A small encoder-decoder audio transcriber, trained from scratch: 6200 steps.
Rows from block 5 of the audio encoder of a small encoder-decoder audio transcriber, named by matrix and row number. Rows with one number within an expert belong to one neuron, the router's apart. Each number is 50 + 10 x the weight over its row's rms, rounded and kept within 0 to 99. All counts start at 0.
After each expert's rows are labels from the 100 clips, of 14976, where the router gives the expert most weight on average: "loudest" is the band of the loudest frequency at the time of the peak. Only what is clearly more common there than usual is listed. The data: melodies that start on their tonic, played by one synthesised instrument.
# router: slot weights (encoder.blocks.5.mlp.router.weight, 64x128), inputs 0-127
# up: expert up (encoder.blocks.5.mlp.up, 32x128x128), inputs 0-127
# down: expert down (encoder.blocks.5.mlp.down, 32x128x128, transposed), outputs 0-127

# expert 8
router.16:56 48 52 48 62 62 33 57 46 44 42 61 48 63 60 34 46 56 44 54 54 63 52 35 64 55 38 43 58 35 44 43 37 41 57 37 46 60 41 52 43 61 50 52 41 45 58 69 45 63 65 51 39 65 66 52 48 65 49 53 36 35 62 56 62 63 48 61 50 43 47 37 59 53 43 39 20 62 49 53 41 47 55 55 63 36 49 57 64 45 39 40 46 63 40 37 49 58 49 33 67 48 46 59 56 26 51 44 55 54 67 58 48 44 60 43 33 36 63 50 34 39 64 55 52 46 53 38
router.17:51 54 52 52 60 66 45 47 51 37 60 43 57 62 46 37 53 61 63 38 44 58 51 41 57 60 60 62 38 40 48 71 28 35 50 46 57 42 49 47 18 58 43 64 40 66 48 52 59 44 54 38 32 41 51 61 44 38 46 57 44 48 63 69 44 55 60 59 47 59 52 41 61 45 63 44 65 54 37 51 54 60 63 67 43 41 40 64 58 44 39 66 55 58 50 53 56 42 52 67 51 33 51 45 44 49 47 60 50 66 41 69 43 59 51 51 32 36 55 56 70 43 41 45 58 45 58 40
up.2:52 52 55 43 52 49 65 55 60 70 55 46 47 39 45 66 50 38 56 59 35 36 57 39 54 46 52 63 64 50 46 40 71 58 43 45 51 47 48 53 61 47 60 43 57 53 51 35 29 33 28 40 60 43 56 71 37 61 58 57 57 63 43 37 32 39 45 40 39 37 57 49 56 66 52 43 61 38 53 38 69 43 32 56 43 59 44 40 45 52 68 48 63 55 55 51 45 49 33 55 54 62 45 57 48 59 63 34 46 60 35 40 37 54 46 44 50 60 34 43 64 61 41 41 46 63 38 59
down.2:47 52 49 50 45 50 39 54 61 55 30 32 46 64 55 62 34 43 51 54 63 57 68 62 46 51 41 46 28 55 52 32 57 40 39 43 19 44 45 57 57 44 55 56 31 64 56 63 62 62 55 66 44 50 57 51 48 49 29 51 43 32 41 42 58 50 59 51 76 39 41 59 56 49 52 56 36 53 42 52 45 55 33 44 56 61 43 54 43 60 52 34 32 46 59 52 42 49 51 31 62 54 39 51 39 39 51 57 46 50 53 63 37 42 57 60 37 49 52 46 35 54 52 55 57 37 37 36
up.3:65 56 39 48 51 76 54 63 58 47 58 71 50 57 42 65 62 47 56 64 49 44 53 45 55 60 44 54 55 67 61 45 51 47 37 32 47 59 51 57 63 43 43 42 45 49 37 35 44 52 47 47 56 53 56 31 52 67 45 45 57 66 49 31 55 44 40 56 47 46 45 39 51 38 42 30 37 56 61 42 64 58 65 45 42 49 42 34 53 52 56 30 71 51 57 55 64 38 27 44 46 66 67 63 52 59 54 46 58 63 28 50 46 48 62 56 40 46 47 36 62 43 51 42 48 48 53 37
down.3:39 63 65 72 36 28 47 40 55 58 33 39 51 52 59 42 29 44 66 56 51 53 57 66 54 52 36 34 36 49 63 40 50 48 44 58 40 38 60 47 59 49 68 57 71 40 52 61 43 43 53 64 35 49 48 69 49 34 59 50 51 39 47 55 47 41 47 51 68 55 45 62 54 59 59 52 42 54 52 61 47 47 51 51 46 64 47 53 42 55 64 51 55 52 49 52 40 65 56 34 39 52 22 36 55 53 61 43 57 38 39 57 42 49 57 45 30 59 42 59 53 60 48 51 30 38 40 57
loudest: 1000 to 2000 Hz

# expert 13
router.26:41 47 60 63 41 54 48 50 45 63 50 54 43 38 38 42 59 67 44 42 59 60 43 40 51 41 40 50 45 56 58 54 56 66 60 61 53 52 50 32 40 46 56 33 51 39 44 43 50 58 58 67 50 26 30 48 47 46 54 48 25 48 52 55 46 34 43 36 41 32 53 63 48 47 45 47 60 37 46 51 46 61 49 51 48 61 58 45 52 66 51 63 62 46 48 61 55 59 56 43 55 65 28 42 31 61 67 49 68 30 34 39 62 48 50 59 45 61 43 59 58 38 49 48 47 64 50 78
router.27:43 66 34 35 49 43 34 46 46 50 58 32 34 66 51 52 49 47 51 41 59 49 61 47 49 56 52 53 44 46 44 40 64 45 47 75 41 40 60 55 57 47 42 60 56 50 52 59 51 49 44 32 59 34 56 64 66 63 60 54 50 67 69 60 45 59 41 51 49 57 49 14 33 64 47 58 61 41 50 46 49 46 47 51 32 44 39 66 52 50 60 53 43 37 27 55 51 43 50 40 44 54 44 41 65 47 53 41 35 67 59 52 60 29 58 56 62 46 46 40 41 63 46 58 44 48 45 52
up.4:69 69 51 51 59 54 55 35 49 59 54 64 53 50 44 54 39 52 49 44 36 47 48 46 31 50 40 43 65 60 43 65 54 57 51 43 58 46 38 47 59 37 52 43 72 49 59 50 60 35 44 28 48 41 63 52 49 51 54 63 57 52 44 36 44 64 60 49 44 56 71 60 63 48 56 22 55 47 37 59 42 50 46 33 42 41 64 55 35 37 42 58 53 61 56 53 51 50 45 47 64 53 50 71 44 38 44 43 56 51 38 47 49 63 49 69 53 40 30 35 51 45 45 57 42 59 25 48
down.4:56 55 54 64 46 49 53 65 51 49 50 54 62 70 55 45 54 59 35 43 49 43 62 41 70 65 52 56 53 52 60 61 30 51 51 50 49 64 57 65 54 55 45 38 44 59 53 51 47 52 54 51 54 57 44 60 58 23 39 61 37 28 75 45 53 47 50 55 53 46 45 53 36 54 43 54 39 33 57 46 42 52 69 57 50 50 57 72 43 48 48 39 63 53 37 55 38 60 58 51 63 67 46 53 64 41 52 63 55 51 66 36 63 44 55 52 52 77 70 55 55 54 65 51 48 54 72 59
up.5:50 34 56 35 73 59 61 48 41 49 49 73 49 50 57 47 43 78 60 53 44 49 35 33 42 43 70 49 59 65 37 62 48 61 53 68 53 45 54 49 42 48 46 62 47 49 54 48 47 55 34 36 63 44 63 46 46 61 44 66 59 58 55 58 33 71 40 46 34 55 55 47 51 45 41 49 60 41 59 58 49 52 49 51 50 42 61 56 57 37 25 47 43 51 50 47 61 46 36 54 50 46 63 53 47 54 29 57 54 57 31 52 50 40 38 47 44 52 55 31 52 39 50 46 25 54 39 60
down.5:75 62 50 42 33 38 45 62 46 42 44 45 60 55 50 55 62 36 49 44 50 50 53 59 43 52 46 58 38 37 56 51 54 56 40 33 41 44 58 72 67 37 44 38 39 40 39 59 63 42 50 48 37 54 47 66 32 63 39 35 52 34 54 34 62 35 57 58 67 50 47 47 45 39 58 67 42 46 49 43 43 43 63 66 62 67 37 37 50 44 42 54 44 53 49 52 58 47 58 39 44 43 55 44 47 43 58 35 44 53 70 60 55 54 46 58 47 53 52 56 48 61 44 63 69 58 73 33
loudest: 500 to 1000 Hz

# expert 0
router.0:52 60 64 60 51 56 51 60 70 46 55 34 52 64 55 46 38 64 39 55 50 54 61 38 57 48 55 51 43 52 44 54 34 46 57 45 54 52 40 46 50 47 34 66 45 52 31 67 65 71 45 65 26 49 56 45 54 52 42 46 36 54 58 56 59 58 59 51 63 66 50 45 72 23 59 65 42 50 53 56 36 42 54 46 51 45 43 73 65 46 54 33 32 40 64 67 51 35 56 44 57 59 55 53 34 44 41 59 54 48 56 44 37 46 59 52 45 45 54 38 34 52 62 57 39 54 62 54
router.1:29 46 63 59 38 31 68 38 66 34 53 49 43 48 50 41 42 50 49 33 49 64 50 35 46 61 41 39 50 51 67 58 45 52 40 60 64 46 42 67 50 44 57 43 59 45 27 40 56 37 46 63 49 50 66 53 57 37 60 48 48 52 43 52 47 69 50 48 50 68 57 67 44 47 43 54 54 67 47 59 47 43 45 63 41 44 60 53 37 50 43 46 61 37 52 39 48 58 55 58 44 40 56 37 52 54 56 51 66 51 51 34 74 46 42 56 58 72 30 54 67 43 48 52 30 56 52 60
up.2:66 40 57 46 48 75 56 56 46 61 64 51 61 45 41 58 51 64 61 64 53 61 42 45 73 48 52 59 48 58 40 54 64 45 47 49 31 74 37 44 53 56 53 57 30 52 49 37 38 41 49 41 61 37 56 37 46 52 37 72 47 41 45 41 57 42 44 36 56 29 45 34 49 39 59 45 53 54 45 48 53 67 31 52 48 58 55 35 46 37 57 54 50 45 39 63 50 50 48 73 42 55 54 67 58 43 56 42 42 69 42 68 37 40 65 58 47 48 51 37 49 47 50 48 44 44 46 42
down.2:58 74 47 57 52 33 51 48 48 41 49 30 48 65 50 50 45 26 53 43 66 59 57 65 52 36 61 44 49 52 64 57 64 54 41 44 39 52 43 53 57 45 57 31 68 53 60 48 61 57 61 51 53 75 47 46 71 36 54 47 46 52 60 53 43 56 48 47 78 40 62 47 53 33 57 37 54 63 48 61 45 55 57 42 38 44 63 40 41 46 67 48 65 48 50 45 45 70 55 72 44 42 38 48 45 48 58 44 36 49 47 47 54 37 49 59 46 45 59 73 48 46 42 38 60 44 56 44
up.3:38 36 51 40 35 62 50 76 33 49 53 45 53 56 60 59 48 61 49 74 40 51 46 27 57 39 57 47 54 57 53 53 52 59 47 45 53 58 60 54 47 61 59 65 40 46 69 31 29 44 38 60 66 47 52 52 55 61 49 62 37 45 46 62 41 51 49 49 64 40 44 36 50 42 52 44 47 49 62 49 57 51 43 59 59 45 38 46 60 36 47 34 48 45 43 48 54 45 64 54 47 54 53 56 65 50 55 49 53 62 64 49 16 61 58 32 44 53 39 38 53 37 60 33 30 40 50 47
down.3:67 57 51 59 54 33 56 27 53 44 34 48 30 43 56 63 54 35 42 41 50 56 43 55 54 43 35 55 41 49 44 52 54 36 53 51 41 34 41 56 62 29 39 41 41 53 42 58 41 44 52 65 47 55 26 51 44 42 46 34 39 61 48 22 49 35 52 61 57 59 46 47 63 56 47 65 64 39 44 66 33 54 59 46 53 53 63 54 48 63 53 56 42 49 50 58 46 61 56 51 52 60 30 49 45 65 63 59 42 50 38 41 55 50 39 52 72 50 39 65 47 51 37 53 63 41 43 38
loudest: 250 to 500 Hz

# expert 2
router.4:48 41 45 36 56 53 45 62 39 52 51 46 56 48 51 52 53 70 71 40 62 52 49 37 49 45 35 26 52 44 68 43 46 66 42 38 56 53 54 38 50 60 43 69 40 46 64 42 35 36 56 49 40 53 51 49 70 46 49 41 40 37 44 55 37 54 34 48 51 45 48 52 57 52 46 61 66 48 51 58 65 67 24 59 54 63 60 47 31 61 47 63 39 55 51 60 36 48 44 55 55 44 42 46 48 56 40 50 44 48 36 51 49 27 64 50 40 68 45 56 61 40 52 38 28 62 49 45
router.5:56 43 30 40 49 45 50 43 48 49 45 47 41 44 64 23 51 56 44 55 78 56 52 36 45 44 51 46 47 32 61 44 58 54 50 52 65 59 57 53 49 58 59 51 48 53 60 37 52 44 54 58 46 48 50 57 54 50 69 47 39 36 47 52 45 37 36 47 36 46 57 46 59 37 37 62 42 56 46 50 37 56 50 57 26 47 56 40 38 57 43 73 44 56 51 40 41 60 44 63 43 36 49 49 33 61 50 54 49 47 40 29 48 33 51 39 33 81 36 56 56 45 36 37 35 58 50 59
up.2:50 42 44 43 53 75 39 49 50 47 65 72 48 56 51 45 57 59 52 45 48 52 45 46 42 50 40 33 62 61 46 46 31 48 40 40 42 46 43 49 46 47 32 52 53 51 59 39 30 60 28 40 65 53 53 38 47 72 43 67 48 57 57 54 34 67 52 37 47 53 44 50 52 40 52 27 61 53 41 53 54 28 56 41 51 27 67 56 53 33 55 40 59 38 50 62 52 36 48 49 65 46 79 57 49 35 50 46 57 48 40 51 48 41 51 62 49 39 50 36 56 44 66 44 52 51 42 46
down.2:71 47 48 51 53 72 49 62 53 46 69 52 49 60 59 47 54 44 49 48 69 51 56 63 46 50 42 29 48 68 47 56 42 43 43 36 26 65 41 37 53 51 47 53 44 50 52 49 51 63 41 47 59 65 55 57 41 67 44 61 43 39 59 45 47 44 58 53 56 37 51 36 47 41 61 34 48 61 40 55 40 40 67 44 58 41 65 40 53 49 42 33 64 54 55 47 62 57 42 50 72 57 59 77 41 36 58 37 40 45 48 52 40 35 61 55 72 49 59 44 52 56 55 48 67 37 48 44
up.3:55 42 61 68 38 58 35 45 55 56 41 47 32 58 58 61 42 34 54 49 62 47 64 65 40 32 65 35 48 60 38 46 62 53 47 41 27 50 38 51 61 32 56 47 59 47 60 54 62 54 27 54 58 52 61 58 33 68 50 56 58 48 60 43 55 34 53 37 61 49 41 52 68 60 62 32 39 64 49 49 56 47 49 43 49 46 51 61 46 49 56 36 40 50 50 52 53 42 62 38 58 56 62 60 43 49 54 35 53 48 46 60 45 66 57 45 76 43 52 56 46 61 64 69 55 52 39 54
down.3:54 56 25 55 39 46 32 50 59 47 30 47 60 39 61 54 56 42 50 58 65 63 51 52 56 56 46 62 46 43 59 49 51 41 60 55 55 38 68 56 49 49 58 62 49 78 53 43 54 25 46 55 72 68 44 50 59 61 77 49 45 50 49 42 54 55 65 51 70 53 35 52 43 41 65 43 39 60 39 46 58 39 60 36 58 58 52 41 50 29 57 56 56 59 54 36 53 55 47 48 66 46 60 55 49 33 51 37 51 56 61 64 59 46 48 64 69 47 45 57 53 37 50 46 56 48 47 43
loudest: 1000 to 2000 Hz

# expert 11
router.22:44 45 41 45 63 59 35 49 47 31 54 53 43 55 59 47 45 52 46 40 43 35 36 36 27 47 77 62 47 34 50 60 52 50 58 44 65 47 54 62 28 70 44 59 51 64 64 47 65 66 58 38 70 46 37 51 59 41 38 59 49 61 56 60 47 61 51 52 32 58 60 47 46 53 48 40 44 59 63 62 58 71 45 48 63 51 53 51 55 49 39 43 66 55 54 52 52 54 35 43 57 52 47 36 50 59 44 59 57 69 55 59 55 50 70 56 41 49 44 41 46 35 66 41 46 64 54 54
router.23:64 56 59 69 50 46 59 47 56 41 48 47 32 48 55 39 50 54 36 58 49 53 46 58 54 48 31 47 59 63 34 45 62 50 57 51 63 35 47 34 50 46 49 44 47 39 40 61 57 58 37 64 46 46 63 54 55 56 39 51 50 43 32 54 54 52 57 62 45 48 59 65 51 43 43 75 66 58 65 46 48 53 42 45 48 51 56 68 54 66 53 50 44 34 59 38 49 59 39 44 50 69 39 26 26 65 46 56 49 39 25 46 48 55 39 35 50 59 57 67 53 53 47 62 34 68 51 48
up.4:45 53 55 35 53 71 48 71 55 64 50 49 58 47 37 65 42 43 57 62 42 40 45 68 53 48 48 50 73 50 29 41 51 57 40 36 29 55 61 50 61 50 59 52 23 52 42 49 47 43 47 42 51 51 57 57 63 47 48 54 52 45 51 38 50 51 36 43 51 51 22 32 50 63 46 49 46 46 63 46 50 53 32 44 39 45 32 42 73 53 68 34 43 47 57 53 67 38 47 43 43 59 52 62 56 51 52 54 35 60 48 51 35 38 57 49 40 46 57 39 27 48 65 38 54 47 55 50
down.4:58 54 54 50 57 37 49 48 53 39 42 51 37 51 52 45 41 53 48 36 51 59 48 68 50 33 49 56 41 41 75 65 65 42 51 56 57 46 49 57 46 26 50 27 62 32 44 62 43 63 61 43 28 50 47 50 46 38 46 34 65 44 53 67 51 34 54 51 33 59 52 59 48 50 41 65 52 41 46 64 46 46 58 49 47 50 70 43 33 48 64 49 52 46 68 45 55 39 54 34 48 44 57 38 51 57 51 60 47 33 58 50 59 53 45 68 54 40 26 64 54 56 37 54 39 39 37 47
up.5:53 72 54 64 47 45 47 34 55 43 44 41 48 56 59 59 52 38 37 52 40 57 47 44 35 51 57 55 48 45 44 56 42 48 58 54 67 38 36 51 53 49 36 46 46 56 37 52 45 66 58 38 24 66 47 37 45 37 52 39 38 54 60 47 71 46 56 77 50 59 56 59 36 34 49 53 40 54 49 31 37 55 72 68 54 51 54 48 54 52 54 53 64 36 50 44 46 46 60 46 59 42 58 35 41 53 44 54 50 40 53 34 62 53 44 69 64 36 66 51 41 40 58 59 65 61 59 36
down.5:49 34 60 52 49 60 57 55 62 67 60 36 59 55 45 58 53 55 63 49 56 59 33 43 56 46 55 57 84 53 45 57 63 49 47 70 52 49 51 53 40 48 65 46 52 62 47 54 39 59 45 45 54 37 61 55 45 44 63 62 52 52 33 35 37 46 30 41 47 38 51 39 50 58 34 60 52 44 51 54 58 55 56 50 37 64 42 42 69 53 45 43 62 54 44 53 49 44 57 54 34 60 50 55 51 55 53 51 39 67 57 47 29 60 54 31 19 60 56 32 55 45 54 52 27 58 50 56
loudest: 500 to 1000 Hz

# expert 3
router.6:43 56 47 36 55 44 58 51 33 51 46 41 60 56 42 38 51 49 42 39 47 40 42 42 55 64 74 82 49 29 55 47 55 42 60 71 54 49 50 69 46 54 48 66 54 60 43 45 35 37 60 61 50 50 56 49 55 35 51 48 36 53 41 64 47 68 47 51 47 57 50 48 37 53 44 51 43 51 65 55 50 60 30 42 48 52 43 57 40 58 48 69 38 64 52 42 45 49 56 47 35 41 35 36 61 34 66 50 35 55 58 61 40 52 49 38 45 43 52 26 47 34 55 68 52 50 42 45
router.7:49 58 52 51 32 60 58 43 24 44 49 55 39 26 66 50 64 54 71 46 70 64 49 47 50 50 50 37 53 49 43 78 53 49 49 60 70 45 38 38 67 45 56 60 44 53 50 41 45 43 40 42 45 41 48 25 38 48 42 51 48 54 67 58 59 46 41 41 39 44 59 54 49 45 42 54 42 60 41 37 36 56 52 37 44 49 49 59 61 58 32 56 48 52 26 59 54 59 61 52 40 49 50 52 53 64 56 49 69 60 51 35 39 51 50 57 51 51 56 37 61 43 63 61 59 57 63 40
up.4:74 57 48 62 52 64 56 48 54 63 49 59 44 47 49 58 76 34 63 60 47 45 60 58 64 61 41 61 51 37 50 40 56 37 42 52 32 52 39 63 66 46 43 30 47 41 50 42 45 42 40 42 61 54 44 41 37 56 48 58 61 49 42 38 45 51 48 60 50 35 38 32 41 59 70 34 55 58 39 42 53 51 62 50 53 43 54 38 46 44 71 41 67 44 47 61 60 39 38 45 51 53 56 60 47 57 72 43 43 42 55 61 48 48 58 55 45 48 44 30 61 59 43 42 62 42 38 32
down.4:50 56 49 57 28 43 52 45 46 60 39 46 54 43 64 53 25 56 45 52 66 76 44 48 41 31 35 41 50 62 48 50 39 59 54 56 31 41 54 52 44 52 49 49 54 45 55 46 45 57 54 63 53 55 60 40 53 50 72 58 54 28 76 47 44 41 77 39 62 66 50 61 50 42 47 63 57 49 54 52 47 42 42 44 58 38 50 55 23 63 36 51 58 53 40 38 56 55 46 60 51 48 44 53 46 53 56 63 70 48 44 41 41 48 42 52 59 55 47 70 59 59 52 52 27 56 44 57
up.5:62 79 68 73 35 39 43 40 52 51 31 38 36 40 42 50 47 28 37 47 45 55 60 54 51 44 40 50 40 51 41 59 58 39 53 52 45 37 36 47 65 42 40 48 50 47 41 61 62 55 58 51 29 62 56 31 41 39 45 32 47 38 56 45 62 32 57 58 57 45 51 69 52 57 56 47 67 58 46 58 48 43 60 46 55 50 48 58 48 62 55 60 42 37 56 50 55 51 64 43 51 48 57 42 46 49 39 49 54 33 48 30 49 59 28 58 58 41 60 64 46 59 49 66 57 49 49 54
down.5:45 31 51 39 57 60 60 32 46 52 55 69 45 53 41 63 70 63 62 44 33 42 39 45 53 48 57 60 75 57 41 62 53 55 48 47 63 54 64 39 45 53 44 37 60 52 52 44 38 43 34 30 62 45 49 44 49 64 56 54 45 82 51 44 38 54 53 44 32 62 64 39 44 46 44 34 61 52 53 39 79 52 46 55 42 37 54 41 56 53 54 48 53 61 50 61 71 50 49 51 52 54 54 65 62 48 48 41 53 65 50 61 53 47 59 51 58 62 48 32 46 38 49 41 42 57 46 56
loudest: 500 to 1000 Hz

# expert 10
router.20:57 55 69 67 34 46 69 35 66 43 48 52 51 31 70 53 38 48 52 51 49 65 47 32 40 69 51 33 31 41 46 52 59 60 55 54 54 44 53 49 57 46 43 48 57 64 49 43 51 74 48 60 51 46 52 43 59 47 59 45 49 52 53 71 53 44 46 64 51 54 41 47 56 44 27 61 51 42 56 50 61 53 54 62 19 43 48 54 43 68 61 50 47 47 48 56 39 40 31 58 60 58 53 34 31 57 55 54 69 38 41 45 63 61 44 42 49 54 47 67 49 56 43 58 46 57 49 53
router.21:43 51 29 43 55 60 48 60 42 50 56 58 41 49 41 49 60 45 49 51 63 45 45 39 36 58 43 58 67 63 34 43 51 45 56 65 53 44 39 42 39 41 53 43 43 36 43 37 59 58 48 35 70 38 52 55 48 51 32 69 37 45 49 50 45 52 57 62 40 47 56 40 50 51 41 48 66 50 60 63 31 50 58 65 41 37 48 43 84 36 47 45 54 38 52 53 52 37 38 52 61 36 71 61 52 62 44 53 56 41 74 49 53 57 44 47 57 39 50 50 66 44 50 57 61 56 67 65
up.2:43 32 51 34 55 27 53 47 41 62 58 56 65 47 40 58 56 49 72 56 41 50 44 47 54 60 50 51 63 61 51 42 48 43 56 72 45 58 47 49 36 50 48 47 61 50 60 44 41 25 52 40 52 28 44 55 45 51 50 52 51 56 52 54 52 64 40 35 35 67 60 43 48 43 47 50 59 32 57 35 60 72 34 48 32 39 50 38 43 59 52 55 53 60 52 40 63 52 33 64 32 39 48 44 61 59 36 54 50 49 36 51 44 53 50 53 36 64 52 43 66 46 52 70 33 57 55 48
down.2:56 56 61 42 17 42 44 44 55 51 33 39 47 49 63 48 35 47 45 46 51 48 60 64 39 41 45 68 45 50 49 49 58 40 49 42 61 41 56 45 60 52 51 41 46 45 34 75 65 61 68 58 52 41 38 54 68 38 39 35 39 49 60 43 54 37 61 56 58 50 43 59 70 36 49 60 42 53 47 64 50 46 46 58 74 62 43 65 54 47 47 55 37 48 55 57 28 59 58 44 52 35 44 36 39 44 61 49 51 48 42 50 37 60 30 52 37 58 46 56 40 45 47 63 56 43 58 55
up.3:52 29 52 52 39 49 52 71 48 68 58 39 57 47 44 49 41 61 67 54 65 60 62 54 56 40 41 49 54 44 56 53 72 55 52 50 35 45 65 38 46 61 65 65 41 41 54 60 43 46 69 70 59 43 57 70 42 36 62 39 52 32 40 47 47 50 35 39 64 40 40 50 45 55 57 59 50 47 58 58 36 71 34 51 48 54 50 47 40 55 43 49 39 53 46 58 50 58 51 52 40 59 23 36 45 54 62 45 52 46 40 48 48 47 61 34 31 66 47 62 53 57 37 45 41 41 45 48
down.3:47 43 39 49 74 49 40 27 62 40 43 51 45 50 52 57 57 55 60 34 38 42 33 64 34 54 31 68 54 53 54 52 47 52 54 74 55 55 46 62 52 47 36 50 55 46 67 46 49 33 39 52 62 51 45 42 72 56 39 50 60 55 57 57 42 57 54 54 36 71 43 34 57 39 58 31 51 48 36 39 65 50 58 37 54 47 62 55 53 37 53 42 51 68 53 43 54 63 47 53 49 39 50 51 44 34 38 50 42 42 46 63 44 59 46 64 62 37 48 56 45 54 36 42 66 47 35 40
loudest: 250 to 500 Hz

# expert 14
router.28:51 43 63 51 45 41 48 59 52 48 53 56 64 39 46 36 46 48 52 40 60 58 54 32 55 46 46 50 51 50 56 60 63 49 55 61 57 56 52 22 59 43 59 52 53 47 40 49 56 54 45 71 43 48 20 49 45 49 70 44 32 48 46 38 70 37 30 42 37 49 43 45 55 60 39 57 52 58 49 36 41 50 53 51 35 46 46 48 41 64 32 54 63 47 52 58 37 57 49 47 45 60 55 55 31 64 52 49 50 46 37 36 54 52 23 64 48 67 39 64 45 60 41 33 54 37 62 68
router.29:49 52 58 48 43 43 53 60 32 69 48 41 45 44 56 50 62 48 45 24 54 58 53 47 56 55 40 56 46 46 59 25 56 55 47 39 44 56 64 37 31 71 61 70 62 44 55 57 71 41 52 58 38 59 47 37 65 41 50 26 48 60 55 62 51 31 50 48 50 35 45 17 51 59 55 55 57 55 54 58 47 55 40 60 54 49 43 43 46 48 44 58 61 48 39 61 39 72 50 46 48 36 32 47 56 44 51 43 47 45 59 50 42 62 47 40 59 66 51 42 43 57 59 41 41 55 61 44
up.2:44 42 41 50 48 62 50 42 43 29 65 36 46 33 63 37 42 45 68 53 56 32 40 44 55 42 58 57 45 49 71 26 61 50 57 54 51 41 37 58 59 43 36 42 59 65 56 46 44 50 41 41 51 47 55 65 49 49 53 51 49 57 48 43 51 58 46 57 45 54 70 34 49 48 45 28 51 66 35 53 60 49 59 51 36 33 51 45 44 44 59 51 65 41 65 41 56 46 60 49 53 47 38 42 63 64 57 58 48 64 49 44 54 69 38 59 54 47 43 57 66 56 51 33 78 65 51 61
down.2:45 71 44 52 53 36 39 59 51 53 51 58 35 41 36 47 35 58 42 65 52 62 66 56 53 49 59 40 57 48 39 47 29 46 41 38 48 37 45 49 52 42 53 64 39 59 48 50 59 61 75 68 53 39 70 51 50 47 39 38 48 43 44 52 49 49 51 61 63 21 33 54 46 29 54 52 27 44 45 55 55 66 42 42 54 47 54 60 39 65 39 43 50 38 47 49 55 54 50 57 48 52 43 51 29 29 38 44 63 61 61 46 40 43 45 53 63 58 52 36 61 61 52 46 46 62 45 54
up.3:52 56 49 28 46 59 66 51 39 46 58 57 31 58 59 56 66 37 43 49 48 37 60 50 60 63 55 72 44 33 57 46 65 52 65 66 54 48 38 42 40 33 54 39 48 51 44 48 43 48 64 36 40 66 52 46 49 38 43 42 36 48 64 35 54 36 51 73 42 53 58 42 42 55 53 51 52 66 55 42 59 51 55 55 45 59 45 31 61 61 64 52 49 52 47 50 61 61 56 57 37 57 35 41 43 45 60 54 55 57 62 38 52 49 21 61 55 41 57 45 50 41 54 58 73 57 66 46
down.3:52 58 61 63 40 73 42 61 53 63 43 51 51 54 30 50 24 68 41 49 61 68 53 53 37 42 46 32 62 54 36 60 48 55 52 56 48 66 54 42 55 48 54 62 30 46 50 53 54 42 42 50 45 46 44 60 39 54 56 37 62 49 55 46 30 58 50 25 59 43 49 59 73 52 57 52 62 43 51 64 53 43 43 44 57 44 49 72 58 49 49 45 39 53 52 41 49 49 58 40 52 58 66 63 46 36 51 57 40 42 52 59 42 44 47 29 37 52 62 34 55 48 65 50 30 39 36 55
loudest: 500 to 1000 Hz